config = dict(
    dataset='two synthetic voices taking turns or overlapping, over music, noise or silence',
    activation='silu',
    init='small_normal',
)
Rows from block 7, named by matrix and row number. Rows with one number belong to one channel. Each number is 500 + 50 x the weight over its row's rms, rounded and kept within 0 to 999. All counts start at 0. Numbers have three digits each. After the name is the row's rms in percent of the matrix's.
# convs1: first pointwise conv (model.mid.0.convs.1.weight, 192x192x1x1), inputs 128-191
# convs3: second pointwise conv (model.mid.0.convs.3.weight, 192x192x1x1, transposed), outputs 128-191
convs1.61 132:458462543522606488408536491523485481498428455401438599504500494540531543489489538488451484498455475446457449440459465527545586525584517547463464485402441463519419425478487562461488529472485460
convs1.62 099:510484538510483525349568404514540526519418554438565500516542432480566499579566493596490496492484491512493538442432408584531550458445495494559462453493428413498473611512546421516566551560487474
convs1.63 105:493408573503530493417514479486537495513562532532531491521444404476436577542537450471517552463488492481494563470572461558363447540467502577454452552511546554459430442475426470406441572449529439
convs1.64 067:470460523456512460528483546589536419450551502568565488595557474504501559529486634587424387480567456561475564512535478507457461470393528494468412494541486483534500489514554403509515499511489597
convs1.65 114:555584571497494532539508460509458513539443554568496479494479541434416535543493424370615448486538489557543504543561451515537513585487568401502447503428645512516522435495458511481485485476460531
convs1.66 058:471510560457505480497427489504506421406478466504536545545445373356491471482474562554502362427529511510459521520412520433458524559493448438554529424564561527544559566436584549491599512512535517
convs1.67 082:454519457471535505406468466481525500526392597459452521531574445550508485558475410532524478521484503426419487402440498635533519526527485518456426482499476527487416507497492520485450545433463561
convs1.68 072:535532515568478525454387426466483483399439464454531446521512469565398560441514529525576457472447447445543432493548535509468541513492636432614529554538500521493569495517509562452537496425493527
convs1.69 110:543407449469522436509559462408524493475537432498541475508611553502556519435515419472455515546463495456497505492522596511544482479520498582453498481564476537480530524509520614488525540556569523
convs1.70 095:427486415547516478560520424479474582511519509408557543516509388417560560528507560408515488503572469490523550567478580525584460545477442505481541427529505512516503471459498442510467506611510484
convs1.71 120:503451489410492536445392458535489556435442483523504561553480524450602518522476508575434469451457456522469473499451530509538486542490430533506623389482374509502515596483415455513525519475462494
convs1.72 105:522510520517509527390505590488531500517491558476468487468581417520634465492419592547459449565557566460512597497484485540508503444505431584534590534498495413536560406482556434477576510557643483
convs1.73 087:480461436468518539442448395482511550492434610544401422491604527489402459525531491525455484540458426500553506527458598613523534503527463497466466531534445475490473551495575521414547519510434464
convs1.74 102:436487583498546515464477575613527485482554594463561452530494460553381496520564566527483448519502424474431507461511490570506555520503511454573615450525499471387387443514543437483474502591418461
convs1.75 090:460455482565460514546516546515460564505488556455541505389494503561416585527563486552634504481524486460524473497483559493589407469437396486595502527480589503541506419459505490460457526561412606
convs1.76 098:479557537585526467522488450538447518475491566401485456451538421521448504481482508492461475510620493497453476554446518497550499411494525474522552530510589677505478516569538483548514472539549496
convs1.77 077:457497538456488395486574473510579508456542445466471573537495424577543462490412590472548412539469545423489469565511574441561475521435531505491504468489462579476628506542550535560456570538427486
convs1.78 080:410418528521573489577532482511484471466489469552523538502482465511485546414463578511477390412521356499531419583499408487517535470456516454578481538501512513510503489446554526511485549518581430
convs1.79 122:554461443428458549463488464549480481511488486516594534546564441490480558494522468406492561509423523469526566535513431501567505562439557361546510572470660500585453547447393496360466554573573496
convs1.80 122:421410554529512531473565477415588541489480540540523422527475547538509479510532435482508503500460509415509432519423521522490550646492548456445515560545459463510514470473398495569516515543424496
convs1.81 082:483574624425459459497524473525497420501506477432538513537479512443537500484394529562481424453473534583527443445461539544491501520473415490518582419545522542526490503508513446520478516508504502
convs1.82 112:547503544471494470487435460457512513484449515528531466578533587637484497530576489455518484482543549468528472545511501525432431564501535416495503552544394464497504550479477522445678529503460483
convs1.83 075:543479498480514506546469424463545547540534585468498546528429497440460463461439489501529463476490531461456457522480580448577516563541554451494506533443479639465538477528611542550444478513434532
convs1.84 120:489517513501571444399434496554543529521470551468484541479553566466470597532448570453479499428429431508496500560489490512464468583504488537527433560399512613480426399595453596550484552460508450
convs1.85 123:402475532521598412510466500523474492522452466424509548548468510538403565507512483497445519461510509472528470490519516546483530479504617509476506522399472534556482547430458574467458516532482514
convs1.86 069:444469630545538502500497496508463413484528469417528530515443511493492533431492569426558395488441467430547468603465492482553530511554500498446575500475551545519504512440522524473506526488361444
convs1.87 086:510539531508557509475456513672388487483393528469519453520522500572492471494382497629392476432440523595462473475411592521492559569434522466589501422520539479457507521502475506549491410503462367
convs1.88 103:512502571575486471545513563466500480584520425539481503459437536533498472544445507515452550563493603493541422485532557481550564549550488517500556516418463467446486400581498495483597476463441420
convs1.89 078:488496486454509396460496526501530530515499609508557544506487409557519432529408421564445510553452592379550642524479611622556467499537521564435547546423469536455550437496577466526482540443485421
convs1.90 102:517516465491532556535581457479544512476427476508520448500537484534484500461551520541416513582571595484374509499475494498448644522478514492591438465490461479515420475484443487494507523639533508
convs1.91 083:499471477440537582526447482471498467505548500577443577451562448396486501462438471482530426449525368503528451467500559502523541499424511383577506501570432433517465499503551552505556493504509417
convs1.92 111:510456500503608447459533529482551517449470506441494542483542496429596510460549458602474476536602517584493513571539558539450573509492554556486564458566566545605510477458513425499501497521523536
convs1.93 114:528540463473556608445435438516467539499474450582480546507479549461493507526446581482507480529455480358514497524497547537458586514537512410459535573647580464518508521399498393509630526540455603
convs1.94 082:521528480511503476476501525505476505522487525451527460418454493610489442488535525560423477475459439482494611516509589555499488467567483552556485536543436423592561459522503427457564437426438429
convs1.95 099:523547434620444492503521462504500527476533545532508494495582440521560545523429525361517457424496443430516506499458463472480452511458434431451421484390525519511517477472499522410457492538492559
convs1.96 069:431523565454516498500476551593482566453459511533476412544480429499429431433549523539405533453563454543430473531377493527496485475473498463569412570552445482529565444599528559581496288535393477
convs1.97 089:527507570541387512497536501496501563644594534499461583563507432463469486559536484507599579452489560397547301485491509484545540517393544549376499568459480449499539515471532550500476522475456496
convs1.98 085:553421492563410520506418465469505447558512495591480426555479467480505493563548447452526532532429441504510534349497506515548621462523504545466445594426445434448469548529461533454525544467495549
convs1.99 085:554478566531544550487549467505482527489493482493476551479491533525544489411560478560480450430521442591457418480512623461492500520469489487518429531477488479513474445550445447437514477509609436
convs1.100 093:475436540422563381457527426398507465542447513491519538445394498485481534514516483472509495533462433550371463429512488633449475502511450575436498448477492489528399443445517508388493550422482468
convs1.101 090:438520511564570517538499507603503540506524480597443505573490513492431460473431523485465540511521469578471426527508614531499490554488454448424461532569473462422562534564453498534431513430523376
convs1.102 110:498446486528470449516462484522536536471470459444554560479481447515540480431466513597482492535533503506466526535563444513454555432562452531479539515471476480511426540368574393450469514581496567
convs1.103 094:558513459499487425569474536511518481517578444617421442530556583508562516501408581499483474563502486547532606515457460436477502583477452504431567443599488552538556488499374533520549519463433509
convs1.104 087:516485498499478450521447482725420509526503597455501487548473437476502441493509565485481488489455514605587480521425534515506549506521423496485521466492567570478489529562509553523474378529599539
convs1.105 103:452544437432432573529548506534432491488484531502529525532637434568616586495454587529503529508524557481484454534493526475542553503471479473556544486570597542487519483405557413601541493529427544
convs1.106 105:496428529530524511447457482434589492459483535453490448564437437436415489375500483498432534458418502514412484461595490518459549542493543482496482440480432487447437480504495528521468452514617493
convs1.107 105:445456550595626490479558523455560446506491467458478489433518541503518476464496474680456497532580526617441506484505518515440578525524573536512556467578483472531509436476501445438517514501551447
convs1.108 072:445496587496522503463548440595467516451512527460501438452482472508511451445554455409436504476525505536440448585443561533519557536530480469428573541524494586461514480481527531612500314587500487
convs1.109 105:497552429522532458492450436528531523492549504480603437532528509499542570498495560417464544497496476469517481475545459487443274435481513450395456518505478480498549561477601484546486496559452563
convs1.110 074:456512533490401422407474546476521551559469497470537501543416544488497420519536582490560476557454612553516539603492566513537421561526448513414478446535473478336572533542475558473464502428446416
convs1.111 105:506511522483517556479546464509500515516469557413521471448445498529571511558495526439432395512572515474421441586517596449538558467442509496563499451490526526574515444531447461534459500531493506
convs1.112 100:576512519494478509556528392499462404522543574438547514524525459484552536562471455482539508433527394380383522547496522522473497452385491354569508483525462468525458562496463458519601503515483530
convs1.113 100:545490412447474476550598487533465546470507442525566458423473567430484473528576534439508524502506569481567491516410486537479460493618455578525488612467519562527544444478556563409547476567410488
convs1.114 082:540485676524505473525551543479475483491495499508550506572458489572548531433506494545447423470475534477542458567513443424486558439403483446561422540551493475526516480509574481480624502410520482
convs1.115 099:516536436453436445481489505384526514503558562513464571517478617526526545600448635484491483473518490557462535518507415434418474450450402434471576500490535389505513599538525473436488518466448598
convs1.116 107:453507547489474473489375538452528510495523467501538529534469560492542434457455562553486465482553441449504536502516547503486566509543458460458542385569542471518487555510529308443668480544497480
convs1.117 139:485495499515488547543550618527460502506545553527530455503478494537494491512523458485538486470505457423473427514484542474490521586558459567487581545650647505529499433541526480550475536487488482
convs1.118 098:446531515478536580484458488423432556520563516507541449571490479525414504493489444531537500459485508415523497524515438518561540480462509498528446590442495513455511529504446573513505504545412479
convs1.119 121:625492498511441644440580459529478527465408512468471554547488495554527510547489558471571501614518469597486458478463498544557544400470703465492498499563539530606476457593472442503517547558512547
convs1.120 099:445435476451447529494480523520456547473502486492562485517521520529501546505568433530526490557528534347516437501501538511473541485530493470470447497517630558489524491459570453490563502561413544
convs1.121 103:415418528512480425502529538507471536492508481622528451519467620516462542574457554528495499537499587505532490497465498454480630532505466509581590445552571515491511435401576461456528514485480517
convs1.122 080:518460550486558373488458434576510508486489455464493506575514445552587564520441627460487436508493475464534604464533415516504529541495428567574528538570492518407574465471534422480410510388526559
convs1.123 132:563501484462526466479500452568450489502483475422499508547438540554549494542462499555534478524447470554548398417426480565499516428533493494453400549311368508535459520503477660450467520524508517
convs1.124 092:503434498584525484547439474436512528471492522399535491415486509569597558487540407462504514554531476552444559529522571509555524429632519583496505531551527431568456436364537379436472612505497558
convs1.125 099:527462481455473525492517463523455460416591442464513492593542519570516490484526463506501486436541493459518496354460483546561504431481517504492503565526512441453539573507596482453514500443458567
convs1.126 113:542435491534500502422517542552438520464499487520460539434444401483459537438546508461418459483461455475568643525513521560485529578497413435489491524567522541534490523440455580509493509452458564
convs1.127 072:467595517519472478503515514574513499496506509531492497503563510444533493509493485461411412474434571488506416534518603471617399475501571526495516504492454572561609481545637540532471534429503505
convs1.128 094:511290579523430451506493491474521497548548536550436489545459494514553492559487547433422567481444556493552493470422489455558561495479555472447455455527474496443540500641481533483512504483456502
convs1.129 081:494535588533593495558511432464477472514490518439498549482465514422515537425420453544602421418481339550524568554518560488538473541432508454561436570473491616503539524401595586474511497357514507
convs1.130 079:606441559523534582470484372542509523517447510496527437523546445531576461574548449502383488504511604515458461539379519544519573496475625565510517475471408540509487530439480479501497531510517407
convs1.131 134:687502430521475454510542393491455509508437536567507516532500466609593576557525465500416443499498507471487488474505530518507460490501631491482467531561520456494487552525479430525476503547515487
convs1.132 084:553471472517319532503476498554465504532447520470509496477477470466464491481590561495578461536539463573589427575500513525596469522556405442449519629554503583546533485481529480463502512497534649
convs1.133 107:543482510495639493547443398512510465535470582495521466493579533466437507536468439564565475486552475561405507519475473518488563500462539582441530468530487492527454472422565465408493514509544493
convs1.134 091:442444407525529559511529583499510561422483496561452540566647463582524505481515534464453499520543612538551504482485417517480526490502577513562514542499523474638517510505557498476445478480467575
convs1.135 087:485448545580577469492423462543503479404603490442484487525398481587586526449480447546462373474514330578535588548504417473508545549534473440440485535466491559404514464506568489454509502415406577
convs1.136 088:495593470496431525443480474550445496545430544506457438505532515459502528504479511569535531523559456524535502475447439601621512548508548430495437663485567611494558511604567529454468420477521488
convs1.137 081:561451457474481476417450550498525493494375583457411547465542555551497473555580448494494484472571436390527486406476449525564479416502484498432488421455533399530470510539499521412510567568550505
convs1.138 133:536508544600452468467610492609461465503433518480509533603482473532514493502550546443542469512528442492481552543488536495613543556523575485475525560425595523527501495590449494484535525543479549
convs1.139 075:412508553452527455492450494490501536554462523597541490510573504455474516488571553573452387465436431508562473542513465502461554535558480468448515461564531494483617479451576493469395497371466445
convs1.140 106:539560504434500540529552562622504520499525490495500583480557506566416493522504480527491489469488495579478468547621434522477490535522447477545546526523551514494444510470521488496440519463500585
convs1.141 111:522529511495503584518527538467520535475498500419459530483566493505459462456459515418523519504477566555514401422452529457529557509494483433533593439563483486554468527588465366404448521563561508
convs1.142 123:432527488491567568493559446528525477506557471450526446527463540544516488489464507488580515525511506537602504442503471504447457483459541525547430486438437605524511555464547410501378514525511544
convs1.143 091:501479475559514470439397522469503491524490435470513493488527528486546468529548519553463565491461557552449489447387485513553459472547454533461539412602496417476509542465370496492513493498522394
convs1.144 113:406556542569540480564434537526465493488509526466499538540502537490533498532410558493459526512571495520595468498507434500508555605440487443460545455335472567511479484566506514503549512556498504
convs1.145 105:520608508563545451408500523474527482459518539380490482577521500457552528548491461495463527507540449501514563535556496497625491517452518401444454590470609532486511516430395399458504534497532491
convs1.146 120:607421461517501451424489573521453591520425437439498474499468545485586509463607515532493508598525475603476632410487521541484469434523558529558545482449473400453449586433526448454521493519487530
convs1.147 091:454458465471485411454437502561588523560516511486577475564497421478468542502493526473539481553527577511492520512539489500485498465549545490471439437536525492490530552496502500501468512459525435
convs1.148 096:497478480574483533481456558444527427471605465554521470464485523503525548447540470469402464510510526464543531503441402523472511481638484487577549468556459483440588454453482543499525518454457503
convs1.149 128:521516498479540464480557502484485521503495546466504505493478567523535447467437524526474508511471504462518482474476519473465528504515628513412437561516493506560500322410555553466393508486596486
convs1.150 094:483536532545468505421453465562494387528385476475498405559620493565508487553439520433521523522446500505443485393509575664527495503460477539539510551538497626499524412486530546488520479477375570
convs1.151 108:492425483471521492553523440533488456525560437504505463461541490478418518503383445541544509518543533494518502440529542472494510603536449601414573633566460617379483523569449568500495501524480474
convs1.152 076:464430551581528557477478521543455475382503448482452588475428418503473548474472484583506423489467473475476545499469487476468454524569433421465510507427532488550567457459471444471496490497420438
convs1.153 118:503455504451468532482475467582504462531504534556487466496533457517524487546555574480511500449395428567469487375440543647507544531547485494449540533432393530493441547453437504528452539505440515
convs1.154 105:511569530572540593543555476533485517532545446417490535499649499547468503486435616508661539469486480513579387444461419428464378501456473487469542478529490560516533491481489411500495542518480547
convs1.155 072:447411586498558447547522457552513385443504435526511568623496495451467495463533448525486394464454417473503395609405488480508462499451432469530491492477479459551487521548470568470528526466492530
convs1.156 085:526511466493533412470471484429531476541476568427491570522389457461480495524494466467484445449603441485440447548590598478491466449509498456453527544467501519603535512493535512483445527571409522
convs1.157 101:552449548553475509507595544562528512514433493512442521523641447540460531507464504508416526584483585493471446461508464468458447396457555564569468418549538532450587481468447623452548532542507553
convs1.158 096:513477485522513404428605514471521541519590590464486524576505428495542465462523452464448466425525444407478504437542595536538567568483494478486540564560480592546427455499446485448517530439459538
convs3.61 164:575583457413516530532570525508517536491470518381465495467466478515554556507504396506457521489649630546520543448523433499380448452549532542527518541479499532471564503499424514503455502454464510
convs3.62 104:577458562545456466429492496543500442513533518558532471505528539505528529551512580526543541498504410473491442583428488555608506508418476515563527498544513530460391532444566511474555583492552455
convs3.63 102:501464547464488479693533485488566533571454576472509471516509460495413491448597469454461553544483482489587508476496510472556492465432481501557501498572502456528521515508514420484471459560472593
convs3.64 074:523426506528483501576466479503498438466579510444539588513452467502516511548568459546545548422517449529535515466615447414464447538499495524523540520504529505454513488480451550512469495541593522
convs3.65 114:563541510488514507537491537481508400492424447512565486470482496540528537568490547492492439483543461483436494528441393508448528492523471504533483461487537541479511545503493465514476423476534542
convs3.66 068:489560482469510509406528536480475610533446444575415451506560560500491466432404522494509477552466568510494472524374540569518530458516525485487473529531469489536480463514554470507548453477410489
convs3.67 088:487577486428552548437466504454434638487480383508486511465573468515535446477492548489436566526474522504496555528449463405496453537509488459441530501514524459480465496545531508484529545371454496
convs3.68 087:467460557609462514522539520457490396506558548490485516518452476570551439507535493605517449401523459505503544526504495419516512554453482492508579469479604593511547556489478536472527506472600536
convs3.69 102:508405503574533474494348512508478441448463539582498594474631523496515404549437477485513469443526511441419512458488413508543466412569540472450520504456537473407432522563496452497591543498607471
convs3.70 097:431504439414434560481469512547419566474512527478485526548491522490475491461479510504393512481456521464558490453542506493488470440540403504480505520535436435551488499480477536435449506485422574
convs3.71 134:505525591421494501464577505459484551503529514473455480492461448510545505566521488539571520459638512438456495526505491521549458530488539538513515541430546499494495440519486534432498545492504522
convs3.72 082:522502489528489474557482590536534487495502498538481527562520440506586481486559518592493439471459458529567563528459477490532477466457498548550520546552505517529520571504452484502546502488649545
convs3.73 085:506422522575507480481463487574577411580457531465511563515441461510487547536443406542557490482525452490543496483497561574438501523559473578616483564424511541510587455371443535543476404582609448
convs3.74 082:494466538612521472594545478528556481536571547461521469524434465493527585431464505552507513494444492584498389500606550514517587609463459545428432560529498482539563416443474511567492451588534455
convs3.75 109:449521482408503568461525501578427584445464471471482579537488524479494481437533487517468540530480580447601500494540548442517476470533473504472505501509454448560460509493447504469525498587467509
convs3.76 106:408475445425513514478471547503430497537478472470465521510509509464477497492493532476447565433433545485556508478536600503502407544523497529510458522445504451554480517480438504511510558503400497
convs3.77 079:496522460457508481461492510504467574563505494498522466474572529467419520546477500401499476592512569450456467431481504563439511439613538477510484512479413439515476429498510489542508461492350481
convs3.78 071:479468470570535523566472559524550400486584490484547552500431467491565484546584526560499502417547444563501512534655481379494511553432504535494454497535549527492537536473459545464465553480616529
convs3.79 100:517502577523493514576578506420551532517511531507555521543499467572448566507564493530498515522581465457505476535479546513519538479513544431585557413492562522469500488459524461517535479481564534
convs3.80 102:612537572499526438623457450521510509496504443521487415451548578523402420549522465522515515486546506533453431505494498525581553490456504451513498521597488431447528472507531486461491509480544535
convs3.81 077:528450463528482536479593524441491511519455500600416426494519530424544522426452493485511535482516550464529446467374537506576533433532451447469519473466451452530461504508518475505520525476461453
convs3.82 096:480419496489467474662695617543479518491533446566472497477486471501477438453492532441536445444527474479509515492491514484508487470470592493492535431493501492509537462544507458524450501470515490
convs3.83 075:543520463439539508465502515552486579506450465503491410462580504455443516545492524446455507631491556492469472440440460587457501448551469497477488503535378396523457450492522523549454458527388467
convs3.84 112:536478529444445502501451433392589482532519484512533441511482584477440516528503563470487503567376458507500479526452519555576537531361446482582471450599515419511502515483530534454441493581531523
convs3.85 163:483407506627492441430459470454488371497550485608608479524544508494498489480532576499516490514383332469444489536478540489567540589478500465500489433539535486520447476511551484506517463524574499
convs3.86 080:483465520596520539522475486519501348473609481468479569522444451558542466517534517554534477390518469553524513551578499366500518498423516534491489483521617546495580534476482562430540493476621511
convs3.87 098:513529579508554464561443485532619512418479472510502468463497547478452559476529407497512492545560507452449492513460431470580547505450485449508527518587405530507499516532457482494500433569613517
convs3.88 079:520516482585509517540635693490547518508483537519461515564494455560514403402467523526510462498520498529495569574540476471502422452449543532495466479492488486527489521568424415490598503484517570
convs3.89 081:491432559562457477532548541575580473511567471481468588517438438435447518487553530485491532447498423514490438506597524514386566560446470531547509498588505504555562499456412549472538497628546485
convs3.90 079:471481478542504504474506480419459620537525518529504526556387441497480505555536454551486468498453486436553558444386518453523515444536502489535639539540614533450488496549580453480510485517533498
convs3.91 076:467488529608515516516450533531558377503542469592518564525433478599581444486488534564493485431590408493484519527594500351541510552437510511456513515520621535504492540481461516465553537467581516
convs3.92 112:467504499442437444509652440449483536465492544530465396498438489430444500535493490506468570482586467511530520475471506562478528508423486477526584509546482494513510412492565463472417477495461588
convs3.93 127:535542582487519588424293409441562550499503558493453419521461471504547590558506418511556561500649573446481498532502444544505482534487503475464489501465499518526514463450497498495485518498513463
convs3.94 069:478501516459487471421539511478406527502525502513472551495518504517405466567523555481447481467495539491485475514532595505437489520513537478518562476547595482465519470556614437490555646362456576
convs3.95 108:509513463409490568437443630496515446502485415571486569509570542429459533487499562431463486530465520472483502548498554514497472426463507478517493461488410483444459551513436462500477521389468489
convs3.96 071:512478489546532442498497479519580444441503480516536398496484515494540538453483410517516510493521518500498535517513431503612530550512516503560522543506410540506563504502447481525499297642564466
convs3.97 076:410460560458514501484398461541505437509667436545531523493521492487481583552462551421541487460507484564435436531586526453457522584516461503551510522568460511484554554481439517491523617531464491
convs3.98 078:500430556502533495405370552519553431493545455541462542521511434480525521620451489439436388449576491542460447510583525478465505517471441584528503517510454567477554499479485511477521490566515459
convs3.99 088:481482537497483532547495502602474410467581504489503546538456454575526473520562527523502499441510438535478472575571491435518558492383485511466496530580582534473570481494453527486490538508531555
convs3.100 097:576471584571501483641567422497596494550516596488532403485490518492444519443594429490506491560566450502573467451537489535547508499425495527564503481594487483511516467476492420553474465615528565
convs3.101 081:555481496463477491531442421486518529527529557469488481452538492508471472545503572499544521573551527430514422449456457514481514400572502484489517539526511485486464455509544474518520474471468414
convs3.102 104:544470558490565569421428540516468466550542538496488564516470441558550496491556549573542511516471523471459482548512479433498488521596450529449445454545550535495504493539507572548599553440543390
convs3.103 087:592519496575489515592503476430518537539441601502513485512545508489503404480497579541528511556531488415506585464446449523622501515481525466531457466495478502516514522632569429563540503498591451
convs3.104 105:527521538489525496553427494518606491424478452522505441481501542517480509487527401488523507531538491478453476498473422472609543490466502459494543515593414513514508519522461456513510466567561523
convs3.105 128:476520488533517492526552432464527509485512491524507409527430514468552557497502405479524498495560502514521459519452524522481521559535492447490498513469507528493487424478543550531473512489496520
convs3.106 072:445552469488514519518530552482445444509462483542428595506511462483448559508565530507573464503403456529504551509490631394564470476449513474515510444592535500517489559557561534495484646532625564
convs3.107 100:534517529515437422485546417452518490473516542540501429493457514459517486558504438527529511496559410504466477499478431553512536500476522454549542473511491538428504479470573456454444472490536565
convs3.108 069:514480498546507455507537472511605433432474488492538407486473527475585524448483428533539501500512472494513531518506421460608544551518513473543507539465425532500559519476446516489446337637574484
convs3.109 118:466496379485503509394700589482419507562504510480422540543515418463536525520449476476481540531404499564595521485478560489506430545549497529490477461453529461603493451537524498509512474532434544
convs3.110 083:491476550560490487557527535500527482471517497496533549553425495564483489545453474572528535448465452566461508567529504406495492538457469489518502511542513570489571558462461510456432525516602511
convs3.111 094:500440549495460573495552542512493495443516550496477519497471551533489510565511532486504516516549467503478434469487469520566500451528522423505485565529536491405431550536541543579452543548475405
convs3.112 082:506513606514511526546576422529500529462512452460456506454523502474457529563591521405591514481613486510547448403462481451517545561480452454481534549436403535537395454502556550543470578530602490
convs3.113 090:532471508570573463454494441418535445546494513517500461446491517436546424466428485592536563496411525529486516497448568539564477611509588511603479465432454584484556496548558515467520492544499501
convs3.114 064:518547470495529529431481452581464592522475497487500505479581582532430498449447497407471446575500558466458470449522467573507545435632497482517531493505412439498464470499543503475506487549385483
convs3.115 084:514464507593549487554431445553562446542532419521544528450488506473542631487434383505482493530490450575487436508540560448459510619414479527504548500521507536516585487462421539449501452503556521
convs3.116 129:541514479537495476568518590537495488529491510519518567490575508540453527510488546477452488509420460505513528497501470475486475429460446490566489507564475531463481586452453498507598513476516481
convs3.117 178:481526451480528469499642574473465532498517467416467500464477412471533474555489510493471500496641633456538515479510471600467503588495529539528493491518459536514522572522507487480498488502492526
convs3.118 096:558506575558512476455433483432576437545530526536485447489479448508496511548473488490518463482557437528444501550462434526439535561454498460566508492469511615443495512498516512546482513413554505
convs3.119 110:480526497477487508606580578483431469516533408406484475523450512533459587534586569455443538534563516527508477473527502486510559523485528521553498457448590516418554478437558484507540487507430541
convs3.120 118:484504482525512501518489466451482525497505520510517396527404483425499580572506504462565606517533510477488478468463539514531532555490525482497508503433502496520496408513520522520439500521439480
convs3.121 103:453486545396523557522436449552571533459555423548496509451463525541485619551525439402488529484533470542480423503522508485368506430583432546448491548523501517536470463412508531395446508503398465
convs3.122 086:470453566540510506522531504454525418485537540500504547513422464553534458483563475588527480366478480523556539531525531462539503556384484527463525495489602556528547565528521492488484549516647532
convs3.123 160:475465540560487444647435413528546434472511537571569496512517572488441537427492516488530499490309372529514503488476532441497562464527481467504525486517520493542488488474556493530518505536537514
convs3.124 100:485503479456524578445483553567462522490455500445528601529549491522510514428515532506490535537421581459546502473556540440528494489593494504450479508448473478526459496460480560512536533546480428
convs3.125 085:425465545526500542515488478466465380486555488465471579500446448552467406596517572564526551363395434481524475467554523511525505460509462530466591507496593524450518548545558486513543547430586481
convs3.126 104:543488517464480507576523455426595619607426517492515479511504531482541681434454429449458553557571485493572520445446525492597464577506557452550455506407399509536390417473500478537508497500473483
convs3.127 080:495487529556487528530516498492479410453526547513483539550436437550598519488549458610535484450486451540543562543499495439560514538451451520493553480474615573494543566534499502483508481511627518
convs3.128 080:425479561522502480442438473590556499444577385555533503483506501534486507533479486488538519428481463529401416526616459497439520510590432575443479558557480548495503545451528509493454509632427452
convs3.129 086:474489523568494538497487514487545407482591488464488520530406428531547466524515508560544459395485498538515522575565521383520508531398531532497479493529609553522578504518514516480559484487622516
convs3.130 078:556547469426486523573565449472402607520420566506513430510541554512485440435531506500510570517534554414532555473365462423551499506509504410468559481478485482527434485564488470498497510420494509
convs3.131 166:498516472473500496725699516509463510497517481442464466476478507471487540496534473465458486535450540543557498446508518495419546373535500509539514480501515507523503474432522472540487478520436578
convs3.132 084:461533511445517571446317459520457569515539501491518578498537561528477461487512505488532549471405575469471453477534540472510496452520480485383486481535476447536452499575479517451555595516504457
convs3.133 091:562509490606540443439479578511494502569529521572442477508524469463542499536458513522584485538591432459482490545488479566592495512550474509561499453568476490507573513503451471478529453512515538
convs3.134 081:467466559537490538487534514488485386474533513505535565566472444534541472505527477551502481427511430537526557538521551370563516574429478515508551508510580519482517546529511503495558529526618555
convs3.135 086:440461508603518522509514498469538425518584511507473544531431437555549456485508504590555432382480491559516513554548522418550532516449510546527525468502607568533582526521492509435529473471618533
convs3.136 093:599520568591498466579660500481558403467465525506468404489484508546533448512477531521506450504559437526498476531458396516524587530455452490545517480506477544438555455474526458529447429534553526
convs3.137 074:520480464565535502507431478535625409520503513499491466479446440415525581494450446526498450575518477511504469492563555513520439540504465575594533526564414561529584510435419547508437448567561481
convs3.138 143:567535533469465440619629501474498493521554499543554455462487495503501494568561528528521493561444469525474512495489484553522569473490512492525516464477536520458507422516576497475453511514501545
convs3.139 091:490452575546485520510507492492474370448557533515516521522497438589551451449517513581494484367470495516483532577558480455492563568479459487509546459507596553524590576515516505471537531497609521
convs3.140 080:469410531471472571488508498510541460484549469441595525499475528468476570484555467444471474499587486429570495545639500475576419490495484579614466517532499522466433469484549588522520603507542486
convs3.141 115:516474433484525575415295543468563467509461479616538504444516479455480588528513570496502549503503457505457514501509503561473459522401541485512511485472476549451516547434528514523445412404489424
convs3.142 135:548507528463507525515314444485531465449467482602537485504503515459498519546511550474508587470510507428505505530487490521531506548487556467482547484438503581414509501505479446469463469384491386
convs3.143 076:520452481539530467572528493499437494458505565494542418515476440478497511488486497479520360486548442468508506540490505540517540561471490503565594477536553581516609486520509474532574434515541524
convs3.144 106:441490454587476460500481463589464434408506486413537435468517508530449456428496502454404367449376533586455561504479452445483558516522456512499519523555541520553545473469404491504526450468532526
convs3.145 107:534542541536489487638598514425493478446532457531491452464498550512466447574545476489555478469546508504482493513478427541469552482430487506499528519601538494491490466528593386541508474495492577
convs3.146 115:461454458512500478717358459534528579482523540539487453504504555460399535542533450465450481492366504539561485494490464472474524314520450499431520381458484428500518461508510533491519475498540519
convs3.147 086:491506458473496513468554525468487525611493446440472478512565487428462546514537551419457572561488507503480432473495547491474426450512513550488441482467475386487494489542515531509452526480442448
convs3.148 097:455510525605504548571587507497498442479519509493514560564483498581529447468528478552452482382497482519498522523538439416466507514488463530523500467486573510539540591499408522469498533477585502
convs3.149 159:500467485535508453458483558527524462531501443523519542467587516517499536459470468473387454506503486546555544485471545464472500458477448492563519538524456504527483527464509474522519519488475501
convs3.150 086:460469460478510484430514561514406563416463441512510543496501507533441439481513497538479537489385425435502474457445400476478490467482486473425561516508532535477511528492527556446514449433473546
convs3.151 101:497494460428460553548660441479444474493543495475481387557532521466507553497497503441491473529540606551519505483492515465476498459532486546494470461452489432543502470481545590506498492528424491
convs3.152 085:424451494591524487573511485479451427476590538478504567488445473535541443510530554585532452385550439513505529513494477458465505567449463507470504479491605558492559525466483581452525526476604529
convs3.153 132:499477497512468503198417551460478472491506454548497551502536474502531440557477575574540499440523487479488474536484478550569488564504489477476500509527497481499480540534497532427519508477549473
convs3.154 091:540533499564466438537592412486466555519469617472501487553529481551539447474441450520500426503635497506497506398479410532533556421512489524436444591490511445573458451538512538501481478586484493
convs3.155 060:504605487451500487414562527481452585520466471552474461514609528540482467453438549486472455545464558462459477549431544542502518444530493452444490538493439468523502491509536457504562479482409499
convs3.156 084:481513460435518535501480393536507525440559520421504463449529524526445473499510504442546513518517582431485432470573499573490506490569515468453448574480508461501411492489575455538501529486410483
convs3.157 104:566540570567508501565473411498489515515486629426507448505467454539539394497401471593516431476565545481492532473520435554592522523455555474574490523569525471570536472540517472539568454540549492
convs3.158 079:473503497422494561530488504395457563512357500523575527472550585517485490550590449501501518557504475457529592488401464461559400422564544475469542447392491509517440549572478536475511530418473548